Weights of a small audio frame classifier: 9.09M parameters, trained on strings of digits, spoken by a formant synthesiser in many voices.
Rows from block 11 of a small audio frame classifier, named by matrix and row number. Rows with one number belong to one neuron. Each number is 128 + 24 x the weight over its row's rms, rounded and kept within 0 to 255. All counts start at 0. Numbers have three digits each.
Before each neuron's rows are labels from the 100 clips, of 14976, where the neuron reaches its highest value: "peak on" is the class under the peak; "loudest band" is the band of the loudest frequency at the time of the peak. Only what is clearly more common there than usual is listed. The data: strings of digits, spoken by a formant synthesiser in many voices.
# fc1: MLP up (model.blocks.11.mlp.fc1.weight, 768x256), inputs 0-63
# fc2: MLP down (model.blocks.11.mlp.fc2.weight, 256x768, transposed), outputs 0-63

peak on: /ɪ/
loudest band: 250 to 500 Hz
fc1.251:117100130123133114122115085152134143099166146106069103151130128130110138134136111134153126099153158117083110135135109107169121140113157099141116104140129150114108114145116156129169125123099190
fc2.251:155144153129115141120133163118120167155169127145158140138162110079135114099143096080123110139110101149153119120091089132168125112146073082095130123094098131145136134113100138158116095109098143

peak on: /aɪ/
loudest band: 250 to 500 Hz
fc1.198:131127180106114122141150108135123095115173084111182101135137096101111114109109113133129099139136117112134090129180149086129139174121126128103090098166105137135098091104106144142146137076118143
fc2.198:097125127130129122148143101136101096137165110152125194143141149107149140114194099117121123138109074147128110107093131144126087122147109132126085129121114123106148175124151080127081173142122117

peak on: /oʊ/
loudest band: 250 to 500 Hz
fc1.270:123172111125155122140137108168138123119121156134112130135131121163126080154094199129091125096152106146110132131124129112149122121139142147138132117102118123170130131102128122139080133127140114
fc2.270:094094124149146137089113154120117133140141099105116109154109119142126122133131090089152148144102163127135139113118139116099143122118147182095122144126134100095115140121143133145169126124116132

peak on: /n/; /v/
loudest band: 250 to 500 Hz
fc1.295:141142112103125123134132140175157107170138150144150133136154082146124104116093132148129127106119107133149148163060174128152148127124089114150128131153077169110135096146107131144149151125125121
fc2.295:137112145132156110097154091097129145108144092127131137134141114161143145113127094122157166140142158124119137118125142136088151147102129167140135156134118135146113108193078117113097101159106148

peak on: /ɹ/
loudest band: 250 to 500 Hz
fc1.660:178134126093110098121136110173128134121175136114097147127080135121105097117135183159122091132108122150132130083120139123161135144128104153094115112129164159089059097122132148117124113136134128
fc2.660:105123139158143104086101111125161151130113093141164098150130117126155104138127109164164116092109119124149117144166141151120139100119169077111115156178150134208099148088180127153135155127104100

peak on: /t/
loudest band: 250 to 500 Hz
fc1.460:096153139079160158188115135113097159174085157095145118146130085107121111168087116134143125138134165105153094127144157120103145118101102169128117156153096139130189133128138141107124119104126116
fc2.460:143128153095158116165120095109180090133116134108128127156098110132168139144113118153149125112140106125116146177139181072125135116125174136153139144122126159122108135148138089122126153166110144

peak on: /ɔ/
loudest band: 500 to 1000 Hz
fc1.41:112145114117150085105145136125115110142133143157092095139124107121145128143092146114139129076131098150104097124141104136128098139108136143111132116132115092173143143105153120119046094124144110
fc2.41:084111146138115145118141105108159153126074135127128099149143168099130143150132133148143135127111120173123155120119157136165129120108149129103160153129145128108133139144151141109156185128098125

peak on: /aɪ/
loudest band: 250 to 500 Hz
fc1.642:121153149138135118158146095122112137158124129097121106139120158115104136170141112118120127124121164078089130172133100151118163148136144113091102160134130152074104112123160123082094114111129116
fc2.642:115140125121152139119149119121129126096145176164149157129092073118086139077148132152131121094082093155149138148150130066110117114112112107140139095114111096137118141103141139123136127164159106

peak on: /f/; /v/
loudest band: 500 to 1000 Hz
fc1.187:132105102122145121156166138128145099145132130113094160164157076123144111099100173164129120163166131115151110128147108124133163143073119084139147130123129141154136112135141160146124130137133139
fc2.187:153167111101140132136142091106133139082143096163134163148137089130162139168142119098161088133103146159074117118124136143100131067138151077143131109134124141086123120164148177122097096125115120

peak on: /aɪ/; /ʌ/
loudest band: 500 to 1000 Hz
fc1.286:149141099095133100121128112133137142171147135185108083159127111151144110153135156143126172117106115118108150156092140150122132065148112093104159115167119155120136161161119106129122100140104086
fc2.286:143147171159122167110168066115141162169171164116130090145169092117121095116122102154085112100089161174110097116115133148119127164156109097139099112112092133116099174090176094091126155131153101

peak on: /u/
loudest band: 250 to 500 Hz
fc1.166:132145124098148120100169112113125152116160093118111111116133120123121151150164098098148154111167131158095152132182153093119141100111120138075155123148123151101117178133132116130112137111143125
fc2.166:101141152177159179117126098195130120156124126106136113161106143138148130117117166132109142151153157085175152117199149130167109120115100170152141134114093119144158140133104130114148084149139115

peak on: /ə/; /ʌ/
loudest band: 250 to 500 Hz; 500 to 1000 Hz
fc1.161:115115117079137122080151159176094138150102131138161106154160103109113132126137121119123103119140105094120097144099147105146136090138079105116120103127155118157129156081143088117125093162100150
fc2.161:150131121096115115146114132129141148091117169133140120109119118121141136160138083118112127117099088125117120140123124132133188076110130168135124120127127115148154108114155134142127134136179121

peak on: /t/
loudest band: 4000 to 8000 Hz
fc1.90:174113114100103137121101107145125115147130150096096131117173115100138132144133107115134106093166150147144125117095140139108181055126142136102124160129099095129143134064146131138123148124130140
fc2.90:087111171138140083146161139124147156113119079130133181129087153126106146157097138148185150134107129113107125168139131131100105171129075147116156087124164132163148105145119157132180160141144165

peak on: /ɔ/; /eɪ/
loudest band: 500 to 1000 Hz
fc1.512:107132103102121095119155096161145161122109127112095129104108109096125059106141125139142149137111159117159120123109106158093134120143131118174135110174104160099126165125113104075097116094119076
fc2.512:129176167092107138123147125103116110144144175154175109130114101151149125116103151137120125124133134144183152127122088125120122107149121103129130103165108177130118140133135107098105123123149118

peak on: /ɪ/
loudest band: 250 to 500 Hz
fc1.734:150129133094109105111178112124150106162130084128194135115073136153145156120113117119073126073141123152093120123097134095116145162126120134161154133124170113161112134097142167172113125108125162
fc2.734:150134134143128124129124146103127142124158124097099116150157114136110142147146134125140115142114132109099104115109149155099146085119099145123126084104120128133143111154179171108156126132148135

peak on: /eɪ/
loudest band: 250 to 500 Hz
fc1.537:062143144137169078132098107150147145083122115140134156124096165104162118141111115165143134141116105153124101154141130135167119094089105141119117110128119099130102110123143135105118142095114109
fc2.537:064118138154160145129144155123122128101076125118145102180183141125095107141137132161100150130135110176105144076092140105104091141104127134142113148138123146116135113128079152127114155123140146

peak on: /s/; /ɹ/
loudest band: 250 to 500 Hz
fc1.689:110150119081155118157105155150174107132124118119134078113114108135127110144157119112139114128063108149106134119138141143133153142116129119123118090185141109109103165125123150147077132112128129
fc2.689:107143143089150134119104135142152082121095121161111141100126123183101104113102115118160128121152159148130138113110174171106123126074127142129165101109154132166152109116161107121121129141126129

peak on: /eɪ/
loudest band: 250 to 500 Hz
fc1.552:130097123126150109118168132096128111111124127108128175125162132113152117150090193124129154127105116103085140164149149113104171098124159141123156122128137128114127135119182090155144128083113110
fc2.552:122176121096123162113119128141104133107137112140103149133122184101138117099109130133157105126172103128110120139148048102161162074119133105169118112125122115099132079125101157132171085117146123

peak on: /ə/
loudest band: 500 to 1000 Hz
fc1.76:097170132109117122123115123152092104140075140110139087132095131102128160171147097113099146119091116148099159121123164136134133140132149150092177178128123123153141171113078132131156121145111135
fc2.76:130049111114190147092137177084121156164131156155136127159143137136109115101122155134134125093114164152154119165122120069144143128117123131135146087125117123104123113157170128163099148164157133

peak on: /eɪ/
loudest band: 500 to 1000 Hz
fc1.530:103134127132132084109168130168129146146145151115132110147125111178177135131124180144155114144116140112096109143165094082098167108149167113094125117127147127127141123120136087097118095098138103
fc2.530:130115101133152127132120124144146179102123095146102130120092152127127120125167116117121111113147142084131111094140092163155126115148114169160153122143120128102121134078111152127142119077095136

peak on: /ɪ/
loudest band: 250 to 500 Hz
fc1.574:153167163166121128139152133121136127150117062126140101111137125121115125129116125090102142096139159143079139090106117142153147141097128131143150113139168092170102111121182144112125099156146192
fc2.574:118159124132139110153124092112084120152178122151116102163134124131141133146176140114149137114125142098123126124102092121161127123133110142108135128107117152134171098185105188130184171128108179

peak on: /ɪ/
loudest band: 250 to 500 Hz
fc1.472:098167149166104085113109101102094108109127111138166092148155099139077110157107122137123099139136130131120141101081123144162138161100140102112126127135153124159122154152147156128117115110135189
fc2.472:122134170098161101123086135144123114114129091111129094162122127084121117145149108083128148106100103099105135136084112128117152119153120159129145144118137140130169082125151129121154168117131115

peak on: /n/
loudest band: 500 to 1000 Hz
fc1.411:107146150097106093104137143129116138156122127131127156171119152059163142130103109133114133088158097139107143101094121115093155109146164113104110190126149170140133158120129145109114147149113107
fc2.411:136090137081106134144119167127129111131141119117149131136102145180116143154134149144160107140078147153122138131145130141124137158088159127133171122137107147123123138154122098143099154137134114

peak on: /ɪ/
loudest band: 250 to 500 Hz
fc1.392:126102152114115147118127103153095125116126162121100097122143089125120142148083126114194115132161186146158153141137092121105143110159085136145140129124153122110169142161132098174168136114183121
fc2.392:125169124159134141115147144100162147100147106113128131148148122133085084122162155107084141105131111144108126147135112161120156179121129149164148133103113088102108176122110095093133126115095138

peak on: /ə/; /n/
loudest band: 250 to 500 Hz
fc1.543:179122145135133101131147113136143110114083126146124103147124126116114163121134089134175131112145106117112130130147154071118135157109135136131124136154113117137110128180130140138134190128125146
fc2.543:102086113099172107137109118053102096133140121159158162120107080119117146132139112132107149117124132166126162130153099110106138148127101150139103102119140139139080137129121102095094109151110092

peak on: /ɹ/; /k/
loudest band: 2000 to 4000 Hz
fc1.630:098146089093099128146126127076146126144164108123103124126149120113134121119146147116106136137121137139203175121145138151148094104138136112160134143149129117098110142116128136119151147152080134
fc2.630:124107141134094112163150129149120132125111137101152122136157126136114146123126097128146123139147112135094101081080120151109138144119094126103095065124164128146096135121130167153118109125179154

peak on: /eɪ/
loudest band: 500 to 1000 Hz
fc1.30:140159124090189175114131197137134086151143109120149122109121084106117125119140104120112161092149118102124131115151066143083158147106143202160138159136122111079134126141149157163074085146089136
fc2.30:103128165150094140121160104126104103121129093114100115177127139154157142139126131123151111148109132097126156104112138122150135110147121180128112155130111130125100185113120112142168125099113092

peak on: /ə/
loudest band: 250 to 500 Hz
fc1.420:129126131150119119143139069115126126145131158113092151106162128115187108170139127156138136098155155158163159100125105147126125142132137140115104131129088095130107144137154148165136115108107090
fc2.420:126088169165142149152121125141166136123131096123117125138120101133154152135121159121127141132154114138104119108131132165113130134114077124137112110141148071131116117121129144152110103112113081

peak on: silence
loudest band: 250 to 500 Hz
fc1.20:173143156112100138166082113123164184087091108124162089138120130171158126167145113147147149120132062117120118127104089148159113105114132144108165114150120101119152168165111108128113107119118077
fc2.20:102124087132115129105108130121103110132116087102109111140108135104089143134111116125084108087108095130102145110139194151138138141123090249177134120157112159073117094117111136143138139134125147

peak on: /n/
loudest band: 250 to 500 Hz
fc1.145:115047127130145155108097143135148128127116115080147124130155118151125114080123116167103121164104123125149116152136154122142112131140120121109127094134092155161147128154128134127121133187158114
fc2.145:114124145137118167155143167125134101147124117117125149122066168128093128128135162105137141131166128141108153121118147097164112185147150152122109158140179117128098131180118106105128147145111151

peak on: /aɪ/
loudest band: 500 to 1000 Hz
fc1.566:126153132127121107147124115153127126173098110143156107132154159137129124152138105120117133155143099127117128141123117095104120151119130145112087097152153137135106135178132154155119120116086102
fc2.566:166130140129124138120121142137169156111118147106118108136105146121080096113145136069148084148091105118170180097126157122105098144094149097136132136164088121105166154143142095121148087116135115

peak on: /u/
loudest band: 250 to 500 Hz
fc1.615:148161144158121117107126111103118182155118143134118106138154096102149110119147132093121160117130146146156113147119131085149094147153139118146096097175108162119116180128123141104105105127141158
fc2.615:126145110177152129133171119141133179086131109111077144142112129119137139137152094097118133104100145122158161095145130135123151102134100129147122120116087111134184128138146124133133108085126155

peak on: /i/
loudest band: 250 to 500 Hz
fc1.134:116116112204090115146091140092096120128109114139137081124164145122126133170124159139156137171153129105128162157099151121108175164147117120169157136146161171099119135107147082135142126096135119
fc2.134:135076139140124158110113144158162123091121113109146152138143110169106075145124121118143124129129138084085113097097134112112151187118167166134111141160117113150114133128091119143127130163136117

peak on: /ə/
loudest band: 250 to 500 Hz
fc1.397:102118100164144143091107116115151141110117140142133139121109107104106192169139116113134135147118127132125101172103150155132111100092130111170149104106134105141160151092094108131126149167146137
fc2.397:115132113120114174140136150131079101115094135109148119159096130109077122129160132137101148124143135119111089113116114137119146138099097189100138166122136116147136126126148122137176102135153129

peak on: /ɔ/
loudest band: 500 to 1000 Hz
fc1.205:147121111152149115113141140120103107106129105150132127114132106163096105114121126121161129085133147137109121086105136138079121127146126117181160102147145086153083112119128158149098142157149123
fc2.205:121096147149140142111113143139142111174127194125089130162093150068148145154101140118105141140095097124160144145106110097136148069135114188065094138150119123120135124150147144108163126129116080

peak on: /ə/
loudest band: 250 to 500 Hz
fc1.459:103105136130132114097134145109150150076136123123102161078135108104109124112145170170129117129129123124121108148072113133114150156123105138204151147101114126115134123132110154177110123137140116
fc2.459:120138147128130144157143155152142111101128106103110100154117157107122128139090112125111168123122102162106114150150112094134136090139153147117114119172134138136153110105170171129178097109109128

peak on: /s/
loudest band: 4000 to 8000 Hz
fc1.242:174119114105141175124152139125132130141152137157142106140084151127153102137137070106112114108115138134097145118127119172141147085100186149139126116134122120158095125131116149119117090147117103
fc2.242:118118119126114120145144120164124127113128123129143144148095171118141135147154119163159100154116081125124143111111157129106092108114160156159129140153105085130139089103183134125132127139131083

peak on: /n/; /ə/
loudest band: 250 to 500 Hz
fc1.719:127137126118149138122114114082195079114168118135129098126152134136151128150118175113136105078094098103154146131122100139107157116124145119119136155157153130130126098122081132103182116143085166
fc2.719:148115115109127133118133093099127151128158137113160105091141092136171097132195137121109109138156145137131157101109105093111095124128121101147107145112111104092168146142134157099108140134124159

peak on: /f/
loudest band: 4000 to 8000 Hz
fc1.96:140122139134142123106122103123141115109143142138095157108113125160147156104079141162127132084152139168109082129187125092189100080125150122131138156135124112169122157173114135125103176138117138
fc2.96:141144155182129162138133153120136134149126167143080125118130118129154083132056116132125131131119153141151152143156135114124110120111156137115111165109096119133146106176142130110146123097148149

peak on: /u/
loudest band: 250 to 500 Hz
fc1.458:165150149117129114123175123125116107119118115125098115157099135113156116135157144125132169132151107140134152092152172093140134114125087147108136130152156115125116107197138079076164104091145060
fc2.458:128127093155168158158126120140150136104125114122147139121100114148102125175105138126142078119108114149138113154140116157147105174115093153121136108115140123129144117144066120132108177157163138

peak on: /eɪ/
loudest band: 250 to 500 Hz
fc1.233:128153167157103141119126132155188167122112127152137085113128161133119151128153158085165151137159126112116085136121107107137100139158206088102157123127174129129133115132115121111127126054138090
fc2.233:124138137125106145105130110145152110148130107143112140138097141107143091157153149101121129120094138112181121087108099109136121120131117186151140135085127138112131113094121147140146102117156130

peak on: /ʌ/; /θ/
loudest band: 500 to 1000 Hz
fc1.623:147138107101152114117124154120151102110101100122159131160116138103117164137115119128120090103067145111086073133099118084115123107093109103174150139138139128146107154073114123148137153112126155
fc2.623:109133115135141180110104140147119104117110127144106112143137177153093068143098109127125148120164112130130140131132106133118105136101118158113138100115173154140125151138095173104149133140137124

peak on: /i/
loudest band: 250 to 500 Hz
fc1.499:151181120166112147139114139150176130108138172111132103097173144135109146142053091144118122174114164108102129135105136108103134115143116122123138130106125125091132137138118153141143130125133126
fc2.499:126082119132137119141092076154137125108108144102094157105119123144117128131158126130138166068135151118095115072079166132115139150122135137154141108124106168139119108124131146096152132168120098

peak on: /i/
loudest band: 250 to 500 Hz
fc1.743:158160118113125085168099113115145116161108118145142099144131100086115123101131114130135095134129107069172128156125157090111163100144133168108137101177132115133117127121147143111143120155148149
fc2.743:121082119140106110140150136126097119151148123092151142152143115166137125112117100131138111127128159090160106123173107129124142118112099123112108126140106106099112120091123108176109100150128085

peak on: silence
loudest band: 4000 to 8000 Hz
fc1.86:180101146104099101165164138112115121118152137145123139138118114110126113137154124129116152121136101145092106153114134182126118122122105126097160199116142144159134123120109149153162190099127173
fc2.86:170107145141132138124144117141101103154167142133089121182138134096145157103107148106135134161107153087187131116149128142115132143109125146180110149093114112102167135139113084106109091157142123

peak on: /f/
loudest band: 250 to 500 Hz
fc1.527:151152166108109110081122123141160127130137134149122082152134128116141146119122114192144127122149147125093140105126124106130104133137103116116142147136137104118113133183154124138089140130103122
fc2.527:137143165135105134141087134127120136134114116160110142106141106114104119111193114116136150116134094184116152131138137133147149112156152139138123121135126168112141148132117144105146110106086168

peak on: /ɪ/
loudest band: 250 to 500 Hz
fc1.181:135159116128146131108145144120109086145106156152107123109115112138140135096089164098137106120176122139090163122149099147152140142150127119143087109106130109186135159121132123095134114166135141
fc2.181:089144173144135104151153103136119171141172102087072116153151121152099129149145129112171117133131116102170132135093159105125123120134081096115164115111140125111170137155140107102120142116115158

peak on: /eɪ/
loudest band: 500 to 1000 Hz
fc1.26:115103103151130145132148087146154147104097109139131113170118119155158147172177136133158130117109152134132111125141096080122135057121146165092126098103132150145115124147114128076137148119153130
fc2.26:129158130116141117133138122125134131118151158089134132118139140152134110147112128113129130094130102094111155150145122147138115172121124120165185135126158068126157205122158119101126104147141109

peak on: /s/
loudest band: 4000 to 8000 Hz
fc1.186:100086117138121112091102134177114122126127136168128109112156096125148130128086114145161133122184169175126149129091108122144153096198150090122149119109124154124135134132106116143148138164158117
fc2.186:155132118099154130111150135109135127114130125119143179138111112148109139119143141145120091171133118122147128149145146144133148121061125138155100104188173173125119092098146110086143146150127173

peak on: /aɪ/
loudest band: 500 to 1000 Hz
fc1.63:148133179147163124101117167175126161126145134163140132140102120146117145142124151106172109126140180106116078120114158174089149103115187114132129090112174158125135104098122129135148118123123110
fc2.63:138093155137111138104119155117153131131119121072161146142127130090139137143128144136144110118164142098139127141136116115137117137148110154146124119101127143158125067138169162112126082156162153

peak on: /f/; /θ/
loudest band: 4000 to 8000 Hz
fc1.116:124155085087154107105123130109168159135173139128104131148128077101159139129128097120112146141113113076133132106129116101114163129113101117135134097133133113121123180110164122125159153122142165
fc2.116:094122108097171134161129140116102158109115125132182114164150109161148142104132125144119077151114117112122132151136135124139153084108125025099133112110104106097110106131111138103094141109125108

peak on: /ʌ/; /t/
loudest band: 500 to 1000 Hz
fc1.767:167081116120125070142190126104139133155116118096123116141133141098111104169144120107118117177133121122130135154128153114131143093157118122143044147187128113133077125118125162153096128090170123
fc2.767:152122121096145171093105130107131151119126123119102105151121168098138145141075124201152140124179145127126146118132156150111116093111128111124162098156138138135140133120143115135143107156073144

peak on: /ɔ/
loudest band: 500 to 1000 Hz
fc1.64:140141121143134128108149084161122115103160124155133117157159153077103161141136077110132166123140115129145140118091155159097103133126152096117100184106101156125085130154168166133158134123148137
fc2.64:122099185139133157130121132133158140084159164142148124144121111158114164082111116090112118100074135134181136122114109104148113114137122134122151127131103132128121130083076102090141187143124143

peak on: /oʊ/
loudest band: 250 to 500 Hz; 500 to 1000 Hz
fc1.714:098153139146130116126110163119132147134126144146163140151127142139121166125108147138157109092108144135110111133116097130151132130124112137138141124159113152131142112155098126070121130106118094
fc2.714:079137150089109145079122130134080131116139137112078090151124135146160081133100124104102153124150086133101149143114114113108129182115168155131162082133140151112132126142111142170135105097112146

peak on: /i/
loudest band: 250 to 500 Hz
fc1.708:135143148130113125158105135098126102129136141104110151094196126125132126124103103102174128152126180122108178104141126114097127149090108100132120112177116166161099182131131120146126101115162128
fc2.708:114094133128150107140163121141135120100115134145160139087160124134137147174129138130122152137122091142128150104102116147101191162165133119156131131135118117078127129116145138168122110160123153

peak on: /ɔ/
loudest band: 500 to 1000 Hz
fc1.536:113140115119154108094104107123093116147117145158131125125143123139135132118158155152104126104157131163093115201124142100137161091132100119123141150169100120167111167109121137121123165122142128
fc2.536:184093150134088122137170125119125103135172123098133112107148114124105159107101116156130162139127130163149125122102120109138151179123145124101108099127136136110146115131123142137133118112161105

peak on: /ɔ/
loudest band: 500 to 1000 Hz
fc1.318:098104099150146090146186150104104106161125135124141150125109105114093144118116163085131135101109152121107117132107134144118145125096112127137097130153125123161066078109149123188104128109117136
fc2.318:091103134111140101127072154145130087132139145149087141144144114112154156097132143148119115119128160121139109133111094098151146093151122164097137114107120091092125180138148135109152156142144130

peak on: /aɪ/
loudest band: 250 to 500 Hz
fc1.442:128138118118128095145079111136141156100124118138147107152156120110134169121105134113135125084084155130112110147103146114140127133102121141135115133125117108103092172144104147116164158144109136
fc2.442:118127099133121150084145122137115177155090146155092115110095093120120130136132140142089155113105115105117151101178093144092138120125147086104119168125133116075132122104094127114118148099142160

peak on: /t/
loudest band: 4000 to 8000 Hz
fc1.598:161112098100164051122170137107160077116146149083165141124128129157136128120157119103145141144172144165109110096102116089137122151142157109131150122125165107142138151119150134114103139147140137
fc2.598:139149113128120163152114131158126119154106125136132113145115129112112114151125129137126088128111130113142178144137145086136150110118127120157119148159149125113126128160145110083112134171169130

peak on: silence
loudest band: 250 to 500 Hz
fc1.317:144132151115141116136094079157128129120144116097129123135127117155100079157142106122196169100142126083139112149155154154143121160103104148145086099144113114128110158167166134118123158102091084
fc2.317:164146096086086178093156144121136134105146076145114100147108136143153153127172121154192122118141094148108151114179143126162126119102143218132131134190131139137144136114121098149195097142124147

peak on: /oʊ/
loudest band: 250 to 500 Hz
fc1.374:083151119177108157158088147079132136142146125145141174132119136101131112141151139126092113125111145152141155142124126128130126154099149102116101110127096095112143132146124127129107156102106180
fc2.374:133144123178098144163155115124151131105124165101138120135147143154098127171071160063129143104143161147173132129121145132106123135126126128098120143119132196128114111138085139117133129100151110

peak on: /aɪ/
loudest band: 500 to 1000 Hz
fc1.77:120136142107144107114159127190098127154139100139158137160101133093130100118137142111165134072115111124120170087149095128165119151117134108112151154135118116140140146122126117161137154141110118
fc2.77:127132104108142125166121071134159134162138151118149119119144131154122155173119159114110111152161128166104169149145136129152106122134117123095128111116120140080111155171095112084109141109097112

peak on: /ə/
loudest band: 250 to 500 Hz
fc1.515:099107168133150132150129148079131125119175104154121075107127093126112153119142076117159129142121161141089184111116144106127098129089090125128093168109151095108092080156108115163108119102130155
fc2.515:124115117120150148170131134147175141143154133138155140120165102105129110134129121155136149075103113158105120088132105130126152109106152131111114110151109120101125131116106129164143105121138104